python train.py --horizontal_flip=false --targets=["light from"] --activation="gelu" --lr=0.0028 --beta1=0.9 --shampoo_beta=0.999 --eps=1e-08 --one_sided=false --ema_decay=0.99 --epochs=13.5
Rows from block 5 of a small image classifier, named by matrix and row number. Rows with one number belong to one channel. Each number is 200 + 40 x the weight over its row's rms, rounded and kept within 0 to 999. All counts start at 0. After the name is the row's rms in percent of the matrix's.
After each channel's rows are labels from the 100 images, of 14976, where the channel reaches its highest value: "responds to" is what is common among them; "patch colour" is the nearest of a few named colours to the mean colour under the peak. Only what is clearly more common there than usual is listed. The data: rendered solids tumbling over patterned floors.
# convs0: first 3x3 conv, stride 2 (model.blocks.5.convs.0.weight, 384x224x3x3, each kernel summed), inputs 0-111
# convs1: second 3x3 conv (model.blocks.5.convs.1.weight, 384x384x3x3, transposed, each kernel summed), outputs 0-127

convs0.223,099,175,164,242,210,208,191,229,216,232,96,177,185,206,186,223,129,195,166,161,256,199,194,185,179,223,144,154,189,273,228,205,222,286,110,180,191,135,186,272,220,214,131,217,197,190,236,218,250,294,282,263,181,154,200,239,176,217,275,175,208,167,195,194,167,238,212,221,202,195,158,232,180,180,200,160,182,155,169,254,193,262,201,199,135,244,282,152,181,172,239,209,169,190,196,209,270,194,166,251,174,195,141,180,238,210,249,207,186,206,177,131,210
convs1.223,105,196,182,191,172,197,199,223,223,251,142,319,199,243,191,249,213,218,261,229,200,149,259,131,213,266,245,245,169,219,177,226,179,239,286,213,196,264,228,199,283,146,194,211,235,153,232,179,207,156,193,226,202,196,214,201,234,177,298,248,178,217,217,225,238,166,194,210,172,189,180,193,179,206,178,212,181,209,231,190,265,177,285,128,223,185,212,190,212,184,233,218,210,182,215,181,154,223,202,189,156,204,179,142,260,147,206,215,263,204,167,158,172,178,178,216,200,212,223,147,191,162,220,141,155,221,268,198,282
responds to: light from the right; count: one
patch colour: brown

convs0.374,106,150,251,179,207,250,235,162,147,249,227,200,167,162,166,129,176,249,222,151,210,207,180,169,205,218,247,123,156,220,193,235,193,157,215,161,244,190,158,156,199,149,139,180,185,159,194,183,213,180,175,159,191,134,191,136,186,139,162,175,184,177,209,153,193,141,180,265,143,190,145,194,222,230,221,172,159,237,205,223,169,232,222,214,206,218,184,225,179,221,169,272,154,195,267,178,183,179,249,211,201,169,254,215,251,274,180,173,211,151,175,267,187
convs1.374,100,246,158,179,212,218,197,152,192,185,197,166,144,211,238,191,201,166,223,205,137,163,185,185,168,245,174,145,124,183,174,225,218,157,180,135,145,170,188,208,214,220,209,223,202,169,260,180,220,253,239,178,159,355,154,202,195,97,212,227,153,304,176,252,180,224,215,190,209,198,182,148,178,170,287,236,250,189,284,165,202,221,228,194,206,88,222,235,185,185,176,116,139,240,186,208,97,230,243,219,209,269,240,238,216,210,295,166,214,258,296,187,211,257,276,280,239,216,231,217,239,254,263,255,287,165,185,222,187
responds to: light from the right; count: one
patch colour: brown

convs0.194,106,205,241,164,223,101,143,204,223,245,157,152,287,224,205,238,203,75,155,175,189,153,261,165,224,186,163,218,160,181,171,221,243,175,222,211,216,176,186,189,230,173,213,223,197,200,259,180,158,170,237,169,170,193,164,201,159,227,189,221,148,229,266,232,238,191,69,127,152,225,174,192,229,115,167,152,165,186,154,187,160,183,242,178,237,236,201,179,174,224,207,219,162,219,342,160,252,255,201,233,210,166,214,238,192,195,184,164,154,95,169,214,223
convs1.194,118,228,253,229,195,225,186,171,246,192,219,228,142,148,191,197,222,172,245,172,100,144,215,293,197,251,215,154,175,185,223,247,222,246,171,171,227,214,267,237,237,212,172,241,190,215,157,115,220,264,178,210,204,153,206,187,225,222,146,235,151,160,238,165,218,192,215,157,163,194,149,178,217,156,170,222,222,246,265,234,173,123,240,231,238,155,224,222,239,191,157,143,183,207,207,240,205,206,232,186,172,183,205,224,91,248,149,171,93,120,157,195,161,102,192,206,191,148,245,199,168,169,178,202,157,108,150,256,185
responds to: count: one; light from the left
patch colour: brown

convs0.264,075,236,223,173,240,239,268,234,262,255,236,178,192,277,197,157,185,211,213,199,190,153,195,168,228,198,188,221,275,276,230,191,255,203,243,185,240,252,260,228,189,233,144,216,215,212,228,204,158,159,281,205,276,124,280,162,281,228,181,212,271,133,174,206,204,161,150,192,185,172,182,185,217,175,217,246,200,192,199,226,145,273,190,203,145,169,181,212,169,237,187,206,190,148,252,217,191,247,151,236,151,180,187,183,270,161,231,185,193,170,257,262,265
convs1.264,089,217,169,221,196,221,172,186,200,275,208,214,208,240,167,188,143,144,142,149,215,225,203,228,205,157,163,185,249,173,273,158,228,213,235,213,211,174,142,146,219,248,147,194,147,177,181,240,246,177,219,229,287,244,237,191,202,190,262,239,237,231,217,281,225,202,182,132,128,135,180,170,190,235,200,172,171,235,237,200,171,211,193,214,188,230,200,189,152,183,232,243,158,247,210,198,75,229,184,193,195,196,137,141,169,194,222,174,178,232,176,169,155,229,150,179,174,193,231,186,186,190,208,239,141,208,186,176,203
responds to: light from behind the scene; count: one
patch colour: brown

convs0.118,129,230,203,210,259,238,264,145,286,203,201,204,183,155,178,255,207,224,203,181,192,181,241,160,284,203,113,182,229,214,233,193,224,213,123,249,186,155,195,224,226,210,147,231,193,198,240,236,147,181,243,273,210,184,287,242,196,209,160,161,212,193,188,172,183,204,266,216,184,219,168,92,181,236,178,187,222,187,220,146,163,164,157,139,181,208,213,202,192,307,187,205,184,229,204,193,233,190,163,189,161,124,216,154,208,222,170,172,191,193,162,108,296
convs1.118,111,221,145,172,231,236,218,239,176,214,219,204,202,150,142,187,236,164,270,147,155,203,189,166,203,205,170,270,238,215,164,191,281,159,192,245,219,239,133,179,207,185,222,182,213,144,230,231,216,260,158,270,186,198,206,211,198,224,262,177,242,158,211,191,153,156,141,291,231,170,154,249,157,152,109,199,268,195,259,205,204,144,169,132,245,229,228,203,197,239,194,282,272,226,189,165,264,174,120,271,192,220,140,185,108,283,209,160,235,134,157,193,172,152,225,193,185,271,88,184,175,263,312,207,203,153,171,196,246
responds to: light from the right
patch colour: brown

convs0.340,110,211,119,269,178,248,212,169,240,192,221,113,170,217,178,242,194,196,125,187,173,215,151,245,180,180,171,205,191,164,200,222,144,252,181,168,208,139,136,163,206,220,209,222,189,237,193,211,220,218,226,169,208,195,224,173,182,280,244,97,271,209,206,151,224,187,185,237,133,171,164,229,195,159,193,241,210,172,307,197,108,190,198,158,214,212,195,205,208,232,211,196,245,192,249,233,207,172,208,291,280,143,188,169,168,284,161,198,239,228,141,177,188
convs1.340,117,165,203,141,136,228,190,136,170,197,186,272,144,248,173,163,192,183,240,236,224,139,146,166,208,200,134,175,234,151,180,234,171,208,174,179,178,189,229,162,179,259,122,155,146,179,234,162,205,214,238,138,195,228,296,236,121,154,206,200,195,219,188,200,165,198,165,165,210,257,205,215,211,210,157,122,241,185,259,217,220,192,247,213,197,187,265,236,238,182,220,174,177,146,268,203,160,240,153,215,150,170,204,159,225,203,219,236,119,196,194,261,184,280,200,234,205,200,192,236,237,189,141,186,203,190,183,208,223
responds to: light from the right; count: one; its colour: black
patch colour: brown

convs0.110,101,161,230,168,176,220,191,258,148,193,212,200,172,268,168,221,206,268,164,203,168,233,97,213,190,217,234,173,255,210,188,223,214,219,228,242,138,240,105,172,171,161,202,237,184,204,230,258,239,257,201,125,211,228,217,190,184,335,192,170,234,229,257,176,203,148,255,258,255,145,227,172,165,181,138,165,146,131,205,226,161,200,202,169,191,248,161,239,216,178,169,112,190,172,229,220,173,200,191,227,244,209,263,181,212,219,263,214,192,199,166,313,240
convs1.110,098,239,211,231,286,282,229,202,217,177,223,208,187,214,161,199,200,151,169,147,236,217,171,239,283,163,193,194,187,170,235,177,212,192,147,200,291,159,190,227,150,214,298,216,197,136,219,190,225,184,246,220,188,169,194,195,141,246,170,205,174,234,256,228,162,210,202,143,234,292,282,209,232,181,232,191,181,247,94,205,239,128,188,225,167,150,172,219,171,232,180,145,149,259,175,272,184,199,89,200,169,167,259,221,227,140,225,269,78,206,137,286,224,243,109,186,246,179,201,191,225,210,245,210,241,166,184,209,157
responds to: light from the right; count: one
patch colour: brown

convs0.274,112,236,149,296,219,151,157,207,179,163,181,199,111,169,180,231,179,237,204,209,193,186,247,168,236,159,164,175,172,248,193,239,244,215,147,183,204,116,197,172,189,273,186,135,205,258,162,205,215,171,150,252,224,218,130,248,150,174,206,228,155,219,193,231,235,148,234,152,112,182,233,254,202,267,183,223,200,186,159,179,206,229,180,138,198,235,238,161,174,185,132,164,105,206,239,148,213,153,170,287,202,251,185,227,170,229,199,171,219,237,199,219,219
convs1.274,101,266,148,214,143,221,296,121,197,143,213,267,179,282,233,270,211,276,139,206,174,191,238,163,232,257,237,121,190,238,167,243,196,225,225,148,231,222,257,223,145,188,283,223,71,146,237,226,196,148,138,234,278,231,243,140,215,141,121,203,190,234,225,152,116,212,189,157,166,166,164,184,162,202,207,222,168,158,264,151,214,299,170,201,174,234,166,174,148,160,126,174,230,115,164,193,179,196,179,199,210,216,236,191,122,165,224,228,215,277,252,169,161,206,237,233,227,182,213,221,223,221,272,186,254,164,173,215,288
responds to: count: one
patch colour: brown

convs0.213,089,245,187,259,143,210,179,310,246,173,214,192,166,266,187,257,226,174,215,190,195,161,208,167,306,192,108,179,219,266,192,250,191,177,152,183,227,205,254,320,213,209,191,195,182,236,147,223,141,145,255,144,184,227,270,167,230,145,232,182,237,219,199,234,176,179,248,140,176,219,246,111,194,216,162,230,215,172,210,128,215,224,196,201,195,195,224,210,157,214,154,191,207,219,212,190,241,186,190,223,199,220,65,185,205,182,141,171,220,235,193,167,219
convs1.213,093,172,219,204,276,252,214,227,152,194,173,168,178,170,210,218,269,195,197,124,261,189,164,231,150,260,190,127,167,165,197,184,151,177,168,255,163,129,204,180,252,211,210,206,217,235,246,182,169,175,130,165,248,226,187,240,176,253,164,214,182,137,169,222,126,192,227,166,119,222,185,175,133,242,206,220,193,216,232,145,201,191,164,162,242,220,169,252,241,176,179,213,196,173,163,225,219,189,240,184,175,225,208,157,125,152,146,200,157,166,159,251,228,136,215,227,132,244,174,212,259,202,214,134,218,166,167,152,221
responds to: light from the right
patch colour: brown

convs0.95,105,223,167,180,151,143,204,201,172,128,251,120,251,185,167,251,233,123,132,184,175,134,216,125,138,159,198,274,123,196,190,168,141,168,268,192,174,162,172,230,194,212,154,169,141,209,149,189,210,126,123,215,221,173,127,175,193,198,190,349,218,113,252,143,178,208,123,146,197,219,263,237,240,164,206,223,234,172,223,206,211,200,184,163,214,286,185,110,198,148,210,184,185,236,250,246,185,223,220,224,130,160,201,261,188,286,226,186,233,165,241,238,225
convs1.95,111,234,192,119,220,206,186,228,180,127,246,232,226,208,188,190,171,209,139,216,167,294,179,190,242,236,172,185,173,136,211,209,161,180,250,163,261,210,200,240,152,208,186,185,251,207,198,154,168,226,179,229,217,81,279,179,159,227,172,264,193,239,253,202,159,205,199,228,207,160,195,240,124,249,148,202,269,158,92,153,181,153,200,215,205,204,203,179,148,213,143,164,226,254,209,217,221,170,249,222,218,213,228,159,235,277,191,207,257,238,232,153,210,215,214,177,228,190,236,218,154,171,212,141,169,274,258,201,276
responds to: light from the left
patch colour: brown

convs0.70,082,106,150,219,242,148,176,175,187,166,168,211,129,132,151,186,171,188,208,161,220,163,242,109,246,193,192,165,305,207,230,248,210,233,255,214,207,224,210,214,186,217,251,192,165,213,159,209,226,166,255,220,147,219,132,242,213,168,128,196,167,205,196,167,152,179,146,173,145,175,197,191,194,234,215,237,195,124,239,216,148,259,183,220,193,224,216,213,201,235,139,218,160,261,172,208,189,125,225,160,104,218,201,154,247,197,237,214,245,202,224,183,113
convs1.70,086,212,190,223,224,243,168,228,197,258,202,168,113,252,203,202,219,184,200,207,200,167,187,192,190,185,166,173,175,178,211,210,170,157,216,184,167,207,242,185,189,214,234,233,283,146,193,198,198,264,157,192,192,242,210,191,186,244,186,205,165,237,204,290,142,177,190,198,123,261,177,174,125,216,205,269,203,138,174,171,209,250,178,202,225,222,182,166,192,207,163,182,226,202,180,176,149,267,262,195,157,190,169,180,270,163,142,234,258,142,169,177,170,200,143,195,191,163,205,168,165,158,204,173,257,139,124,199,158
responds to: light from the right; count: one
patch colour: brown

convs0.112,079,218,251,241,188,200,219,149,182,190,189,204,164,235,188,193,197,225,236,157,168,221,192,206,201,164,234,128,168,286,182,151,169,174,282,139,78,182,212,164,162,163,224,244,212,192,225,210,196,180,264,182,180,179,250,151,207,224,209,225,202,158,310,191,149,202,217,250,172,169,132,165,205,190,237,290,213,142,220,215,268,205,222,206,170,214,153,176,132,262,176,192,162,190,316,215,218,140,119,220,219,211,182,242,239,135,217,184,159,125,212,137,173
convs1.112,082,174,210,173,222,193,173,221,202,198,195,222,220,202,194,147,249,214,198,187,153,155,241,195,189,228,158,195,160,193,184,189,222,199,188,154,185,220,157,131,233,217,191,164,160,233,183,181,175,188,270,160,214,216,238,218,179,209,187,190,250,170,168,218,171,230,215,148,219,203,174,201,247,209,169,199,196,208,226,183,228,196,236,193,237,125,179,116,241,168,228,199,170,275,248,234,182,204,158,161,166,273,207,191,231,233,199,222,171,216,160,251,201,182,171,247,248,227,204,217,238,212,246,186,198,209,260,209,190
responds to: light from behind the scene; count: one
patch colour: brown